Weights of a small image inpainting model.
Model: 3.8M parameters, 32-pixel images, activation gelu, patch size [1, 1], width 320.
Training: cautious_adamw at rate 0.00088, 40000 steps, batches of 64.
Rows from block 3 of a small image inpainting model, named by matrix and row number. Rows with one number belong to one neuron. Each number is 500 + 40 x the weight over its row's rms, rounded and kept within 0 to 999. All counts start at 0. Numbers have three digits each.
After each neuron's rows are labels from the 100 images, of 14976, where the neuron reaches its highest value: "patch colour" is the nearest of a few named colours to the mean colour under the peak. Only what is clearly more common there than usual is listed. The data: drawn small creatures on textured ground.
# fc1: MLP up (model.blocks.3.mlp.fc1.weight, 960x320), inputs 0-29
# fc2: MLP down (model.blocks.3.mlp.fc2.weight, 320x960, transposed), outputs 0-29

fc1.536:480521440495493504523558539487530488536422464466464496587498478494478508426507502533546532
fc2.536:533465503468547425465532488484489509560482492487503559507507519472514476433445456443518517
patch colour: blue

fc1.326:470479495449510546473543464488477519552497461549497504515537497428553495526484483498479456
fc2.326:440501467504515510529516523489522511487510488510519580487535470574498422459524546468571509
patch colour: red

fc1.655:521612546494480530442530478488491497456495458553456540544535555461508562510474532449559485
fc2.655:523464520482486570527474521499465474443499551476521440495517494519499509475610513504530508
patch colour: grey

fc1.432:545518461491471467474520562517591532478499552513501468503487459515495524448512551445505484
fc2.432:458450533509478602520495455566544518518474512504531484509514515544523514481552527448554519
patch colour: white

fc1.424:489496521567372537528523542487558603508565565501497534453457467502549467484597449429456514
fc2.424:473510538514440480530499490518514493550483461519543572495503485503502523552499512481517518
patch colour: purple

fc1.233:509492468533492538515518526527461490445509500504503527500501521546512492516533543542417507
fc2.233:453421566474531596479581520500549453507500485489533485520522489413470478511524502523513477
patch colour: pink; white

fc1.497:457522421451518473533536473487493485451519385559486457519520464496482480466452515442464498
fc2.497:526560469472472493495538500466551477519543642472474492459489497522483547483552514553521495
patch colour: red

fc1.164:562610469516471468526538476532469504459433468491530469534563463510538494537448503484516479
fc2.164:534438531492490503437470493469427600474521598481517453468531492453387573473505537444521518
patch colour: grey

fc1.499:481517492421497463374531525508498506400460437590362484577467455477570503475472545518544482
fc2.499:503506529514497464520465444546441535481437483507545426604514505547389482484562544455535549
patch colour: blue

fc1.277:504543492522432539430515455545539533539457527473470570480486484499519542477543490453493464
fc2.277:493523487482502592478457534471538522442490442391480553472513477550503573545538555465504504
patch colour: purple

fc1.493:487471562455495483549519462519497486454494495556522588569582508496566518515482513441510394
fc2.493:503555472427488515448437528489479564491536419432469411529464497508530528488502412521441453
patch colour: black

fc1.563:475527468505405519509505440581487528540467499500474496466493511493544528438611458491539467
fc2.563:534464540505495510549531472513500468541496492482549501493475542491462581438432506464545461
patch colour: grey

fc1.550:495448430430502473434487482516493552541504526498539513518499545514510495515596491553553477
fc2.550:519504484453490519560497543467547374629489400513502460511474479556563486487461522431518501
patch colour: grey

fc1.115:447506508479485525441540428410520495409522457547471613464471502435501529504439484449491422
fc2.115:533432551447459465496477533530546496516471455532525546523552484535487491495488509488557526
patch colour: pink

fc1.209:497451504513494478604484498462550490581658598503615508572549532499470527465491493524503488
fc2.209:502478525515515452499533467604502490535402570535565475460465546519421524520501525527457536
patch colour: blue

fc1.82:507527496460481531539538473527595511500537497525470505569471506532525510504529528541424407
fc2.82:425519532473428441520483543519467416481514525502422540462499462453521540509566500488430473
patch colour: white; pink

fc1.222:474577358483482499494565504529572523530515552494455494525501504486554489510548519531492508
fc2.222:485432507492503587473457486473482544522530530458484519498573519449477434446530516521520486
patch colour: pink

fc1.487:436498511460510506481510466467480492561469514527578510482471489476514462547489527526557480
fc2.487:476409491489448611471569437491523551479462542467507537500538505543472465563478492536455452
patch colour: blue; purple

fc1.282:486533472503489496505512451480496521503520497425539448444464519479528504578515535522515477
fc2.282:563539467567540497556536456489492497533522465475476461432455561516463504519460498485442512
patch colour: black

fc1.88:523454519576529512502516475462455548519463512495471482438570524486537569551427487507564462
fc2.88:588468495518533513475477450527434503409503466516542482479507509514438568490558487511511495
patch colour: brown

fc1.93:505578557520522547578557526478591508491456475553514546538516520405513484492480520431507414
fc2.93:517501533467529428511464508463486555497495423480473413544466492482523491489416489453514521
patch colour: black

fc1.414:521545526549460489461512548540513546547498582478427485484503472501498537456549463496537464
fc2.414:505508464519411470501496508503532472524552483460500532505539434501497458505589485497537478
patch colour: red

fc1.123:561544436495466527431563528515477538390537501558522486516558506515512498531448468516511476
fc2.123:476367545467541513465528489487547538496480490458486461546527503528478432461440460512574583
patch colour: green

fc1.600:469552722465525487480548464518516518510516516566566507549527513523453506466479509639514452
fc2.600:522435467500497479539497484529519451515439538509528517533502434512552457535536471387526468
patch colour: cyan; green

fc1.435:454502558534459452528544533533515568537470532466489523484475546464481585509454498542484475
fc2.435:467570542461562559506571514474516483504533385481461505467549512446485482485498471473501487
patch colour: red

fc1.642:546536514479524480466546496507467484520540458521487461467531436476529480497426550560497448
fc2.642:517531505550438515455500443508458503456482538427512507494486491538487477426511530480490491
patch colour: grey

fc1.481:482405460496439480441516506552538535535511457534511593539492533498504523504520510505573477
fc2.481:539477521488499490505568498534572530544518494460505484497488496485519507496481537587417490
patch colour: yellow

fc1.44:494487486611508476441473489479503522478444540526480507531478500471553494422512473528477487
fc2.44:464509480434451505511459520442526511453530455515487486546460459502575439510526480536515459
patch colour: red

fc1.690:515481543617448483471501563511526581530530521483490544493523487475532551473449515548458477
fc2.690:570545517496546458482467460463510500551492412518509509461514519509470515517433460475488512
patch colour: purple; red

fc1.91:551433505522514517578491554492485502412525480563585531466441464424458542485477503612469479
fc2.91:510532448484491509491523534445526504499559523526486477486490461522615456478500522522491404
patch colour: red

fc1.330:508552477444452454466523547521466523420518475510540518558548468470500564529404447479472501
fc2.330:518538495588441462518488527494533534500508459470514518495490526531546560431542441524526522
patch colour: grey

fc1.538:542483475598492511542490560517492513455516481555552489534535604461536463494551489434460513
fc2.538:476500479529485592434463499483386461480573510503462454518517486479451554452535521501527529
patch colour: orange

fc1.684:486487513629464426505488468528471532554474564543543567463516560515523586425507501462488520
fc2.684:431548489491474516482475485462370475448470474511497444585483579565457515514431484476462547
patch colour: blue

fc1.468:423497540492522525488541523533560557544514528494453452534492492478493515539569463475439519
fc2.468:442511517507512541497481539515438460432490432506510552494485470428543502534455462497501501
patch colour: green

fc1.210:506437497510557459451544502511499524534347527484423503487518519473475464483429510486442449
fc2.210:525550457480536504450507489453531501611542473494481478512530489495627476502502523523500495
patch colour: red; orange

fc1.460:501442474504491467491481602501526483480457495532514489556500524442448514437501508541480481
fc2.460:382530497522505424477515511532473479479489495547508448507568483480564499494529453472545478
patch colour: green

fc1.146:537547497560453480534543512497466502471466479519537490502509509462501515510472528437533469
fc2.146:480510505478485517541492543545485467493497466548525543493495468523494495546556601472511483
patch colour: white; pink

fc1.738:509483470466505460499539442541528513453449491483478511426463512516466506502513497476537485
fc2.738:565505490479513429538496463503610463583500499509475558439489492520511469421440499496476474
patch colour: grey

fc1.225:420472468443477495483508597537553510485524473548488528521445535394587493492540450446461502
fc2.225:490438492498440451490561585502485476477542521501500618523555485451463496508518486486527444
patch colour: pink; orange

fc1.241:534508441514426449443527497498514508503491515466510496517518494518516541484638466405488504
fc2.241:500495539542566503421566506476439497506499401482461486468552521492505442432474544501525534
patch colour: cyan

fc1.506:511489374553506521553574478449511461427492464560468548521505487388502528524479560312503410
fc2.506:486527563495497466495562476452538524485507513488491502521521523499478499453362500548541546
patch colour: purple

fc1.238:492533481493460571457561484539519575549482525541486536521488484499499550559574462459461474
fc2.238:478506511458584427566503535495478455470497461529526381478476477465565522463423470513519469
patch colour: grey

fc1.21:485437480551471532463528444465560537552483508502501481402524556536522532514498516510377480
fc2.21:458472511478535515459458446518424512409482485557497447579550487606525450472564544530531536
patch colour: blue

fc1.262:486470556653481512550532449492486555482499475511529513514544565460493563440503514493424491
fc2.262:517450477497525544446461544468542532538515508517420423526498467541500544512518499471481486
patch colour: yellow

fc1.139:514568495554467561545501469501438502537522511556470560473529505513477494420483491488517495
fc2.139:477515472481466504581491531462502471447510524480518575502498528472565466458468461483449490
patch colour: black

fc1.710:477416503489484582582595478527531518530436474509580463496525535483514482544478501494472495
fc2.710:436516419489496492537486547493441477465525479523499499543473470473516522467565538534543490
patch colour: orange

fc1.553:465529503501481491508482588526524557449480457563509572528437539447543518475477540515502514
fc2.553:501544496485503475511535503490507493515498459472506540497489520489537468489522509385554466
patch colour: white

fc1.296:491575494508483523492560483513507546479501493501543488513471501517574523495430491457574486
fc2.296:454485498435499472409505453480532445519493455512515416507515521549531436454544486506560503
patch colour: grey

fc1.674:521464509459499592571528475539538537563489539516479556484504425449494485507546492563523481
fc2.674:463543507545458483425543445479505479576484458505515489506476489496476529556509520505530489
patch colour: grey

fc1.659:507446495467514452488496511512503564563533546450548508541480505498462528427456507496439485
fc2.659:477522491503531451490470497520382558500488487507509475496460535528550495487510481465551524
patch colour: green; cyan

fc1.423:463460541522450506395512546591491516533529494492486527500513518515515565441484531527474460
fc2.423:474504621542500526495545546533508542554516439540527499497414491462554434509479533517551546
patch colour: green

fc1.580:490544498512473492504495431474492502440468541560407525477481545500535472385432506438459484
fc2.580:522510482419534518561524474471477476519504490457556512483482532438531470488461488488447457
patch colour: black

fc1.193:510573494496463484442494492540516526522510483580525495548568573487526523476542490464528407
fc2.193:385566473505452486567549464507492485518506523532442456530483505463508501528559511504574493
patch colour: white; pink

fc1.252:498616498554436434539496506457560571563621574471584495513563568529490601457468511447494442
fc2.252:501500509523535473521465451551440505559440524536568474495469555502502538564508498512513588
patch colour: blue; cyan

fc1.354:486493505417515527496564486516496507467482552522524513577492494533556481555523527511379476
fc2.354:498406508504536506436432550546528523455507485531510455479476484486470498507481517465523495
patch colour: white; pink

fc1.483:505479495485507512435538471536457484524501492522515469446491497513535532510546492493529431
fc2.483:510505472463446460509491449469517440510503489462527478466440538446516477503442532482494433
patch colour: grey

fc1.272:508481645558506446546560522494471569472473454541528496529503536499521469503461422424513369
fc2.272:443433553491501504513558576479548445452524485542496444449424489483524497498519477507536472
patch colour: green

fc1.445:507515503500475449510499489499459479454484439620459503531519514452497498497464535503507471
fc2.445:456516498487430473477481497519506481536495517479485530497517483469477529474533560467437486
patch colour: pink

fc1.395:521483496501406530489574515532490573468502510466471570491490509419540546463496466473522431
fc2.395:500502500496494483500514502499501499502499502498503503505505502495496498506507504504499495
patch colour: pink

fc1.509:530536527516459536504520463438539568530552491448486494486454522450552562477564516516513494
fc2.509:531502519550435502546531510488501522473481491474477548526484502476489484493574528514497486
patch colour: white

fc1.704:446448531506510456468555468511486492527524576503528543456472456512527517436546484434520514
fc2.704:441545510497531463498574514481423494467504409492452500486485493437539518560483495526460504
patch colour: grey

fc1.239:578501457452537524467511529515493496463486533566575470536472527526515538480513551510494488
fc2.239:503399509500516557486556484571508471486467508498487525531567471421475463502525532460536552
patch colour: white; pink

fc1.288:505540455465506546500473465454518522506461497542478564525518546475552493408488517462508469
fc2.288:505531510455492485473525485484452504516495489486530500462523502555475511480417457526456528
patch colour: blue; purple

fc1.764:538555630496506496510550499472515475477487494565450492531538491423532499508483509620467493
fc2.764:504464456511531549449494513539458524513440463507536537572527487494507520469511454462617503
patch colour: cyan; green

fc1.470:509522487465477488490515477557541498502302484557359498503499557506516535503539488478504517
fc2.470:483519454508465493476442530448497479443592541481452495544481476452510602446553543481542505
patch colour: yellow; orange

fc1.712:463498489479487518510522540513466596475543493512483501566493464458500539569565501445458517
fc2.712:476480498567482444498487500503553562543497471535471594466502506541495455531488527492539503
patch colour: purple

fc1.363:450516531617468479594489517477512510443521464599550531512464566453541556450552454447452453
fc2.363:466523460501482551536547528449546533522544465485470497537480462509594450523536518500474445
patch colour: yellow

fc1.220:505461518508434516512557513513545518493478500478405492510485564486520510537555501498518441
fc2.220:472501539545457475480516572494399497429510450511515517477483485417499557573564453479556490
patch colour: pink

fc1.74:512489514492525502439542526539474517567399551500398417499550444510517514445466493448514483
fc2.74:517574436467501536427460505442519536547555540438429487475472475519577566516550582481456480
patch colour: orange

fc1.122:549474486510464544506536508498521570550555546475501500496483544430504488541588436441501482
fc2.122:504476492498566454461591454502541515509469444518546503506486491484530467499448468493524424
patch colour: green; cyan

fc1.251:481530576535394492474541542490506607545540537464497535558473574486537556473531506484455478
fc2.251:479480501513546476567490478541419520495514458571520452490492511492482542545478451542531513
patch colour: purple

fc1.606:550546490507487511460501514528499492545533596501504492628564473484521429438578535379510464
fc2.606:502434532511483433489508540538517601497516468469512527447510481407485514436564515484432492
patch colour: yellow

fc1.638:495568533499488468558502463451441488447579482556504565443533513420470503458391559466474488
fc2.638:419518500517514550503527508507600512387504556455441463498491499514492498521516473511514505
patch colour: brown

fc1.428:502509472528389450459511565527537552500545468550506556584442546480584473459494465438481445
fc2.428:435533486529473494522459561503459473531534465532487481526484497463520522465494478448481469
patch colour: orange

fc1.581:522508502444480557487547504474495496545525512527450533537522525500524506559551475462449505
fc2.581:517574455544531543462494544487466443605490461437474481527516430515540542542513445475543528
patch colour: green

fc1.430:491489529639487492548525503475473495514603543493542488503544531503581555445486475446502471
fc2.430:448484558523482481553531448516435516423449473511545483522513578490451503514537457484466522
patch colour: blue

fc1.190:506526521441488493465503554498481528483480458570502497476462527421509517486510487513462458
fc2.190:448580476438477471511498481481439567478514440492525514453485484513480547573495516492545576
patch colour: purple

fc1.173:509435417455478476471518466498497492370490483515492557446492526378475571476413483499474447
fc2.173:519495492518404628442446507503518516464538466429470542539487520553500524489540534503423447
patch colour: green

fc1.685:576499480536477535559524579527481552487486480555472500519520548524514494489492540551547482
fc2.685:525529489525478467519575484570543457462456505486499556530556504495510467545520498473488486
patch colour: white

fc1.595:519538493572424486486540574512503517579511544498518498548532539479512490448508487497581459
fc2.595:543486504394440533521419494502540493503486483548534518465547481575493455602523513546535547
patch colour: grey

fc1.40:501436552542500504499522504496557559519441478562574512560489502439481504457452450487505452
fc2.40:507441490528504660518486474475468495508496512459525525537380479478533505625438492449388530
patch colour: black

fc1.399:469493568534433454518512460448517494524489538515447523626576498516563456459550552474497485
fc2.399:555556498494552440506508550483521521522526434514503557475500526490431549608568485521496524
patch colour: red

fc1.256:498493549524509536489486486484539510509552509501482524525538525484470515500570534463493448
fc2.256:499512471432504537510529464489495521621474484499537468499529491549561476523435530471539517
patch colour: black

fc1.381:474510498528516525475502505525471477483417487504502529430501509482525495513498515394507489
fc2.381:515543477493534476466520527475474447550486393489528465443516510579539496502446482500487501
patch colour: pink

fc1.66:529495494586413500455516526583556569511448520432485526504447488448568535497506495447520457
fc2.66:502497503511499516499522501484500517504507531501488502512504510514494508491507494507499475
patch colour: pink

fc1.478:494526558510485486418535519529530485454526466510469552525494483439480488471420519476500425
fc2.478:451510491462438568497487519528542447510486476532438549546462448518566460515489505525549500
patch colour: green

fc1.126:483516549430503499527531491530495523433488432558496507509436505411472442480469516463540476
fc2.126:481500508469519475460522504471481473541500489488553476504554506493464518559461454492519551
patch colour: purple

fc1.475:467518426512517514458515452511517494496497425583474504499519431423508432488538464502510510
fc2.475:479543519487505458538553492506497550485493572533468507461481567508462484516498508514539470
patch colour: purple

fc1.675:576483472516462518460541430487476491488495507479528490472527486464502489501506416504462486
fc2.675:470443511470529574495528510491466555520507438561520550531532513445524467505478518505536512
patch colour: white

fc1.696:515527797513551505516575436526513465502501483539494469515528486489497497517461498402504473
fc2.696:452526470478493494552498514500511481536485589511525488480474528510522568520475465501510484
patch colour: green

fc1.172:474473301442485504463502433504489508513482497539513483529505498500504554491467507562473444
fc2.172:522479497459474550543520563542560491483528527511460507481540450409477561525483544506552481
patch colour: green

fc1.96:488519540586500483476516441499527518453439509516475509420526469475507582379493514523522470
fc2.96:468539494496491468416504462478493498513490450581497466542457477588503492511509551495493492
patch colour: red

fc1.706:553474435565506459537494492527502563531393499447575490580480558457529536467565528461513492
fc2.706:507513518596465549444498483492447465443532409476528516507485528478485553461491458492537533
patch colour: cyan; green

fc1.419:517508471443480472496513487467560502490474474441421534492497521504538458487504497444482479
fc2.419:549539458486490493466537541447536422492530508441458530529489487463492471614539469529498470
patch colour: red

fc1.152:519487502488426471438498537508586515546469545479437501442494472471500484476544508561480502
fc2.152:570444444476499570508473534485553485560541412459431477518472460512539470511527509484449456
patch colour: yellow

fc1.361:482557495563480435513497522533493500528469547508457488554549488456549474493470509534417471
fc2.361:576568485470504487573496452494563486508500426436498455498514558528479504504502473475490586
patch colour: brown

fc1.558:520481504540441461539503489573522595504443520479491532557592508437479458412542462523485487
fc2.558:494501506496486583507518506542536462457469480457499569544494490475523438554563477536492495
patch colour: white

fc1.205:492467506537491483428512475438471513463534566556467465540540548480527553417490545510460509
fc2.205:510498525462535505516528490446547398537496459407511529458500536447532510504445501514438504
patch colour: red

fc1.100:474521497510423476540521454554514540429461493502549519470460435497530616502483555472518488
fc2.100:472503504480463438523487517467517436511517553528536506513483553567474478458522531499474487
patch colour: grey

fc1.512:484500681482513478472553454539511596473475501556438524469468505455558475507507497585522504
fc2.512:495475555479582554520493587491476490553501476477500540490518488486537519499499494461582493
patch colour: yellow; green

fc1.416:475492474468478540514536454481525520478506495531547497474505437531510528480439566534425483
fc2.416:508502449467479459415514474512536553482491463582543418485504435562522488524531543521560526
patch colour: red

fc1.304:533498504455467467448539527551574526475515533495456461596494518521636532501581462481495472
fc2.304:470453515531575457508514511485491461464519502487474556534539501416481527463521510448551443
patch colour: pink

fc1.689:502483490440492454514513494498521509488470426537506526464549439476541477391541488429535480
fc2.689:490479506471546415484472492468484497537511528474497476465552531558452547524478491498546511
patch colour: purple

fc1.45:483551519433424481566533495481529556469574546520582505532476556515492550506526515586497510
fc2.45:501450497505530502478548481484487466544482478444521448482555505536469495506476536509484437
patch colour: cyan; green

fc1.176:534528470497419447458564518562450513582462507428416476480576460467455555519458473501463470
fc2.176:469477459484537467452503516495504384638500486468529523473500489562536450457469513485509476
patch colour: white

fc1.168:531509392397533504489523503509493510469465456542458548505525506448492466431508525463501493
fc2.168:481521511477487477445441498492475522519505485517501492498520503551419538514548482499564601
patch colour: purple; pink

fc1.218:502410431429512538500520514467564522500388538484464461571505509491498453516459491495425501
fc2.218:445490530472502494516497554497526479458516523460476538470517488481539473549560517446546499
patch colour: red

fc1.15:536501486507451427447537464505423476483495554491444523468531510493493522464518498488500472
fc2.15:497509491534484450466475530498502525497527515485516512503480473453517431440475537431497504
patch colour: red

fc1.439:564534511511524469573538514430501545506574502517562513484585524441465506546437521486547523
fc2.439:534445517503431519613478525573574464487475514450499525475525498501509508475556546498474499
patch colour: white

fc1.216:494522284538526493396466524503540517465524455553432512467442460498501451532436516522511506
fc2.216:540530535527500484497587506525505527483462535491504472483485473514470487516469484488536526
patch colour: green

fc1.293:466491469546405459584535561495555544497479514487529516517517512464457536432476505497450466
fc2.293:521509509504480451504513522464498531502509400502484519430536473504476533535410444490519503
patch colour: red

fc1.253:532433513469485560445484447459508520491522592529475418444478473493464574578455498471508513
fc2.253:533532466522507500586515487490485484488507603461512520495463507503491535543489560503481516
patch colour: red

fc1.369:567468485465530480496521497520527509503480490500491452498451500492504451537530465509488486
fc2.369:431509480437489497431474512492519425554502510461516453560546509507509522531500481464505479
patch colour: grey